Weights of a small self-supervised image encoder.
Data: trained on small charts drawn from random numbers, 17.7 epochs.
Rows from block 4, named by matrix and row number. Rows with one number belong to one neuron. Each number is 128 + 24 x the weight over its row's rms, rounded and kept within 0 to 255. All counts start at 0. After the name is the row's rms in percent of the matrix's.
# fc1: MLP up (model.blocks.4.mlp.fc1.weight, 384x192), inputs 0-95
# fc2: MLP down (model.blocks.4.mlp.fc2.weight, 192x384, transposed), outputs 0-95
fc1.73 097 [114  90 139 156 120 112 132 152 144 114 120  66 133 111  97 141 111 137 130 157  86 121 146 157 174 108 159  93 127 120 109 175 143  84 125 166  98 131 157 151 134 166 119 147 146 250 122 130 134 126 130 116 100 145 110 141 131 142 135  80 127 126  95 111 108 128  83  99  95 122 151 110 109 129  99 141 164 163 135 117 116 136 128 138 120 137 102  93 183 124 130 138 175 145 127 117]
fc1.74 107 [145 114 123 151  96 156 124 164 140 120 118 107 125 106 142 111 130 117 156 157 109 125 122 125  69 137 145 111 149 132 148  97 143 111 108 124  94 145  86 108 160 153 163  67 147  95 143  99 100 113 151 155 150 103 192 145  89 190 120 137 109  67  94 118 132 136 118 138 135 104  96 138 129 124 154 151 150 114 127 130 114 150 106 119 120 132  89 171 144 152 118  91 132  91 128 163]
fc1.75 099 [148 141 145 176 131  99 120 122 128 118 118  77 134 182 146 129 107 134 174 108 105 170 180 160 142 147 156 105 138 108 155 119 140  97 153  95 151 107 174 155 109 139 132 137 148 129 143 109 165  81 115 165 120 142 192 155 148 140 107 128 146 117 104 170 123 127  95 126 123 127 107 112 168 162 127 111 128 157 125 134 141 166 101 170 108 118 153  97 143 108 143 164 125 154 130 127]
fc1.76 083 [129 106 164 169 152 119  74 127 135 156 104 154 113 104 138 102 121 133 153 118 133 127 124 158 127 146 157  70 133  96 164  96 114 146 132 122 170  97 127  84 136 110 158  95 131 139 151 164 119 144 121 114  89 123 106  96 111 109 131 154 160  98 146 125 138  88 141 126 123 117  87 125 130 119 169 115 135 164 132 153 124 132 123 178 118 145 108  92 159 135 148 147 127 107 144 155]
fc1.77 094 [120 121  71 162 103 109  84 117 138 127 123 151 138 120 127 112 103 107 142  97  74 120 140  90  97 161 139 125 117 116 136 165  97 125 151 144 134 110 139 146 159 141 162 129 160  96 109 150 112 140 128 128 112 118 155  91 143 110 115 110 154 130 121 144 104 124 119 153 111 120  81 140 147 152 113 149  96 145 104 133 129 159 112 154 111 110 155 162 207 110 111 140 128 153 137 121]
fc1.78 089 [111 138 114 145 117 179 135 118 129 136 132 126 149 119  92 125 130 175 143 106  88 141 128 139 123 122 163 139 106  82 140 158  97 154 149 107 124 126  87 116 154 152 175 123 153 134 113 145 122 116 122 126 121 151 161  96 121  87 118 130 123 114 133 112 114 149 166 134  85 141 108  81 128 131 110 145 137 163 137 141 122 121 165 149 176 108 114  74 142 140 138 132  86 115 106 109]
fc1.79 099 [126 103 133 116 130 122 109 151 137 124 110  76 113 207  64  77 139 121 151 146 147 124  82 168 123 126 132 142 165 133 103 138 151 135 100 154 107 116 141  99 101 125 123  86 159 149 166 169 134  84 146 115 141 143 118 114 117 152 137 151 143 130 146 158 154 117 150 140 105 113 175  94 104 102 148 133 140 108 137  94 118 169 151 130 129 145 140 126 187 121  62 143  97 154 126 122]
fc1.80 088 [138 134 111 156 144 143 113  90 158 115 141 120 150 128  95 129 126 122 151 146  82 138 103 125 112  97 130 149 133 133 148 115 164 138 132 164 112 144 145 122 176 165 155 148 111 125 189 142 107 141 128 152  71 136 119 149 165  94 171 123 169 159 129 116  89  71  99 122 146 121 114 128 116 140 156 151 135 171 128 110 122 130 110 119 116 151 122 119 182 106 120  98 150 121 161 132]
fc1.81 104 [133 114 166 156 126 133 183 118 137 106 108  99 106 143  68 168 125 121 171 142 148  97 111 119 118 108 128  96 109 137 169 162 121 170 125 140 148 143 153  99 116 193 104 157 147 105 167 117 177 138 109 179 139 124 145 137 132 122 138 123 134 144 107 147 116 111 130 170 126 124  86 131 144  97 126 137 151 118 141 131 146 103 112 110 129 135 104 174 113 139 126 136 137 138 126 108]
fc1.82 099 [160 154 128 183  91  88 143 101  96 178 121 139 129 146 153  88 103 141 144 132 135 104 141 159  99 152 148 138 166 118 130 120 130 140 134 187 123 102 141  98 117 139 146 122 108 114  95 125 109 126 142 154  93 132 150 131 114 123 111 163 116  99 159 155 127  89 143 119 135  54  78 133 112 117 175 130 152 105 197 112 114 161 115 127 113 132  99 106 107 141 127 143 141 123 124 133]
fc1.83 086 [146 117 110 154 118 117 119 141 107 169 141  67 133 149  74 116 149 145  89  85  99  99 144 162 157 110 102  97 136 118 136 140  86 110 107 122 134 114 172 170 141 146 108  48 204 135 122 115 147 121 153 122 138 113 168 147 115 150  95 124 104 124 114 142 110 126  90 137 140 118 143 146 189 155 143 166 152  84  94 120 146 176 141 171  90 127 126 131 129  91 116 140 134 119 114 137]
fc1.84 096 [157  97 150 160 105 113 157 118 127 148 171 126 148 167 139 117 127 169 110 104 143 130  96 135 177 115 129  93 109 125 121 186 159 143 117  96 121  86 146 111 136 146 139  97 125 138 111 103 120 158 118 134 154 110 115 137 149 114 128  94 134 128  87  87 127 102 126 157 110 104 177  86 145 105 100 118  98 101 105 131 122 114 116 155 149 154 119  72 148 160 144  89 165 128 118 124]
fc1.85 105 [ 94  92 116 143 149 154 157 140 122 144 140 112 149 125 111 128 121 131 134  63 115 132 170 140 133 117 114 139 136 107 135 175 137 150 142 115 145  74  81 110  91 158 135 104 155 109 155 116 114 167 112 113 132 126 162 118 182 107 132 129 145 128 109 112 151 129 153 111 120 164  82 118 108 151 150 109 115 132  86 126 117 130  74 138 115 139 131  97 121 118 142 124 149 159 130  92]
fc1.86 089 [143  92 120 154 115 129 137 140 161 130 118  85 115 171 114 144 141 103 145 139 141  91 105 152 107  89 151 111 194 127 109 154 141 100 114 168 130 113 111 121 148 174 150 114 136 109 149 129 154 142 114  82  98  98 163 110 145 173 110 141 143 119 129 134 136 131 117 123 107  72 109 128 149 132 178 138 113  82 122  93  84 174 114 135 129 144 117 114 116 118 112 134 151 101  94 161]
fc1.87 115 [153 178 122 101 109 143 136 137 144 116 146 147 100 145 131 137 131 137 163 158 112 141 160 154 100 128  99 145 162 159 114  96 148  99 119 166 104 129  90 121 146 161 122 120 113 171 129 125 144 151 167  64 107 170 139 113  91 125 123 145  96 111 171 122 148 100 110 100  75 117 119 117 154 131 135 138 153 156 191  84 123 123 159 121 172 117 125 133 111 104 102 151 114 126 161 109]
fc1.88 096 [117 135 139 111 110 159  99 112 145 130  97 105 122 151  83 171 126 138 136 151  99 155 113 134 141 155 167 122 124  50 107 153 147 111  54 156 119 101 109 147 173 128 126 158 151 117 131 113 146 166 123 131 155 143 115 139 140 142 137  96 107 145 111 145 100 128 143 148 148 155 111  88 151 128  84 111 123 109 102 138 141 156  89 124 106 162  72 111 148 146 126 144 186 139 107 116]
fc1.89 110 [133 118 131 179 132  89 132 157 129 111 138 141 141 123  97 155 110  97 131 169 124 145  98 147 106 152 139 118 177 121  88 143 107 141 133 128 121  86  77  94 132 152 152 101 151 118 174 123 167 105 102 153  83 160 125 115 113 154 145 136 178 143 107 158 114  71 126 115 120 111 107 144 121 140 122 116 111 153 126 122  96 176 136 185 117 138 131 125 186  86 112 121 127 102 110 120]
fc2.73 098 [159 131 140 119 132 116 150 108 147 129 102 140 140 150 158 133 145 114 172 139 148 154 143 126 127 183  88 108  84 141 149 144  64 138 139 133 109  92 108 133 134 137 127 158 150 170 119 110 134  88 149 149 133 125 141 114 146  90 112 127 134  98 126 139 132 141 159 125 101 130 105 169 100 112 152 149  84 121 141 140 127  40 195 153 168 134 140  95 124  86 115 116  67 103 150 127]
fc2.74 102 [124 146 132 133 153 118  98 127  77  79 176 119 155 145 110 153 145 128  87 123 117 144 154 164 191 160 153  90 122 123 104 134 124 137 111 109 143  68 147 125 119 119 155 137 110 128 141 153 121 150 134 122 133 132  91 131 160 115 109 136 145 121 116  94  81 124 134 118 109 155 138  96 158 110 118 139 146 141 142 157 150 128 134 136 140 118 147 121 128 112 113 195 113 123 157 114]
fc2.75 098 [133 122 107 108  67 136 176 154 124 135 155 141 110 120  73 127 104  93 144  94 121 116 117 153 103 171 106 134 111  99 157 140 139 136 151 163 143 145 104 115 149 114 125 115 127 122 113  90 165  94 147  94 163 124  91  95 127 139 148 106 174 142 143 136  96 132 121 141 121 132 127 150 162 155 161 162 126 122 128 122 132  97 170  79 131 124 128 159 149 128  93  85 143 104 162 144]
fc2.76 078 [105 106 160 158 149 118 145 151 172 134 165 115 122 121 124 133  97 121 142 194 133 157 109 115 101 158  96 120  99 122 125 165 156 121 139  92 116 173 162 168 118 169 114 116 145 102 172 123 154 128 146 140 103 107 133 141 110 149 130 100  85 154 101 107 122 122 122 142 147 135  79 122 120 131 133  92  95 103 157 123 181 139  92  68 108  94 105 178 128 134 124 102 131 117 107 119]
fc2.77 092 [154 146 133 130 129 134 156 162 132 122  87 107 133 147 132 125 156 165 120 201 163 110 124 177 141 144 106 119 129 156 120 136 128 170 157 130 119 125 189 119 112 130 159 143 127 126 137 141 107 162 106 112  73 147 139 160 149 130 130 135 171 127  89 125 146  55 139  96 117 130  99 135 132 121 134 132  94  95 147 157  97 121 140 122 147 143 126 125  99 119 104 128 118 136 112 110]
fc2.78 076 [159 101 139 124 109 149 112 142 127 143 162 121 118 166 133 104 146 108 143 142 147  71 143 173 195 161 130 123  91 128 100 142 112 115 121 123 103 141 146 171 114  97 144 126 164 102 140 140 136 120  74 129 114 104 147  88 110 150  90 103 147 140 112 125 128 127 129 138 159 116 143 122 181  95 111 120  99 122 158 157 127 146 129 151 100 135 160 140 110 113 115 104 115 129 104 134]
fc2.79 094 [119 128 118 156  90 133 187 136 124 149 145 162 131 148 184 104 116 144 120  91 105 103 106  88 107 124 112 175 121 159 198 110 135 114 103 102 125 136 138 109 130 101  96 153 133 142  77 116 158 107  89 139 149 100 142 119  93 138 130  96 124 103 107 155 103 107 137 141  99 120  61  94  87 140 122 132 139 149 120 119 115  94  87 125 125 109 142 111 131 147 137 157 181 152 153 141]
fc2.80 086 [124 137 192 134 124 153 202 140 153 130 121 109 120 138 153 153 100 116 130 132 129 120 162 177 120 100 112  97 139 143 137 159 184  92 102  89 119 100 139 141 123 169  89 165 114 115 132 139 162 114  95 111 168 115 126 116 120 135 109 120 120 145 139  79 139 130 132 162 127 135 100 125 145 116 125  95 133 122 117 134 139 107 145 142 117 123 145 135 157 121 118  97 120 153 124 149]
fc2.81 104 [157 165 126 145 103 112 109  99 111 136 116 139 144 124 152 120 124 119 106 144  59 154 145 127 172 127 120 105 155 104 117 120 124 127 130 130 132 126  88 140  72 116 106 128 131 136  86 112 108 134 144  86 113  95  98 163 117 136 131 125 123 127 159 137 116 122 112 110 170 154 139 151  89 131 148 102 153 153 150 124 112 161 187 160 142 168 104  83 136 130 164 102 140 123 121 168]
fc2.82 091 [ 97 114  85 104 136 134  90 119 134  99 125 148 122  98  83 127 155 149 136 104  88 166 138 108 162 148 119  92 131 135  94 168 138 138 125  95 133 120 109 155 102 110 104 113 132 136 154 122 127 115 128 154 126 105  91 144 126 124  61 126 115 140 147 118 150 169 145 175 109 135 136  81  94 138  88 135 142 107  96 152 150 150 134 111 111 123 161 150 164 108 127 150 104 129 148 165]
fc2.83 090 [143 118 142 116 117 144 150 158 193 107  99 151 143  77 131 160  95 109 169 162 155 104 131 120  86 106 121 163 124 161 145 134 110 180 125 139 107 154 126  83  89 148 114 140 123 141 180 138 147  98 112 116 102 117 166 112 119 136 130 139  90 154 149 174 129 180 140 165 128 128  96 123 117 110 113  95 117 155 144 141  96  88 130  99 119 155  67 115 157 125 136 128 130 163 117 104]
fc2.84 097 [143 109 161 136 151 124  83 116 123 108  74 116  77 110 119  99 116 139 147 113 110 130 118 156 127 165 113 142 120  94 143  88  84 112 167 100 132 121 148 136 145 117 114 124  96  89 166 124 108 138 189 121 149 146 176 112 110 159 143 168 146 123 155 138 167 140 103 108 134 143 124 144 144 143 129 144 124 179 149 124 139 155 114 149 120 147  86 155 100 166  76 147 130 104 111 148]
fc2.85 108 [115 146 170  94 111 144 121 108  98 152 117 168  87 128 135 122 134 139 130 124 137 107 121 138 112 114 143 114 100 132 144 100 140 172 135 110 147 115 138 182 155 108 141 140 103 148 155 147 137 114 157 126 155 137  95  93 102 131 127  99 150 142 130 147 125  92 138 151 132 143 109 175 138 125  93 152 132 127 124 120 125 130 119 130 128 152 137 145 145 152  97 101 111 122 129 121]
fc2.86 085 [ 82 159 146  89 136 101 150 124 115 154 140 152 128 117 120 119 139 137 134  77 134 122 143  85 102 153 155 181 126 139 152  91 159 155 109 136  80 124 141 102 142 115 135 156 105 122 138 139 129 120 120 181 145 133 108 135 100 112 153 122 134 138 106 148  99 136 130 150  90 143 105 123  85 107 122 124 149 148 143 130 135  63  97 111 177  99 125 147 136 103 141 189  93 124 176  71]
fc2.87 114 [126 110 115 128 122 117 116 135  93 143  73 130 120 135 140 128 125 150 136 129 147  98  69 155 133 152 122 126 120  88  99 139 160 174 132  89 142 165 160 144 138 139 110 130 109  90 114 132 138 122 150 133 131 137 130 111 165 159  92 102 141 157 113 118 178 101 144 115 143 119 104 168 149  97 128 109  70 129 129 124 100 162  94 158  88 173 141 131 119 142 128 102 138 146 112 137]
fc2.88 088 [199 148 128 162 109 124 150 134 114 137  97 129 129 103 121  94 105 102 117  60  66  99 158 140 152 117 183 111 120 100 166 162 101 145 170 154 107 123 112 171  98 116 114 129 107 144 139 146 116 159 148 122 116 144 147 102 133 129 153 151 117  99 113 140 154 111 156 108 136 122 162 112 132 128 123 119 139 146 149 146 125 142 163 148 181 200  89 139 102 121 132 115 152 106 151  94]
fc2.89 120 [118 139 148 140 140 173 161  73 152 123  85  97 165 149 138 141  95 136 125 135 154  83  97 120 118 143 115 126 122 165 165  64 125 113 109  99 139 129 104 115  85 197  66 167 130 132 123 127 142 134 148  91 124 117 104 136 136 162 115  95 113 124 133 134 151 125 107  93 112 104 100  78 127 105 125 130 150 108 118 138 117 107 114 110 158 120 114 146 124 167 124  82 105  92  85 135]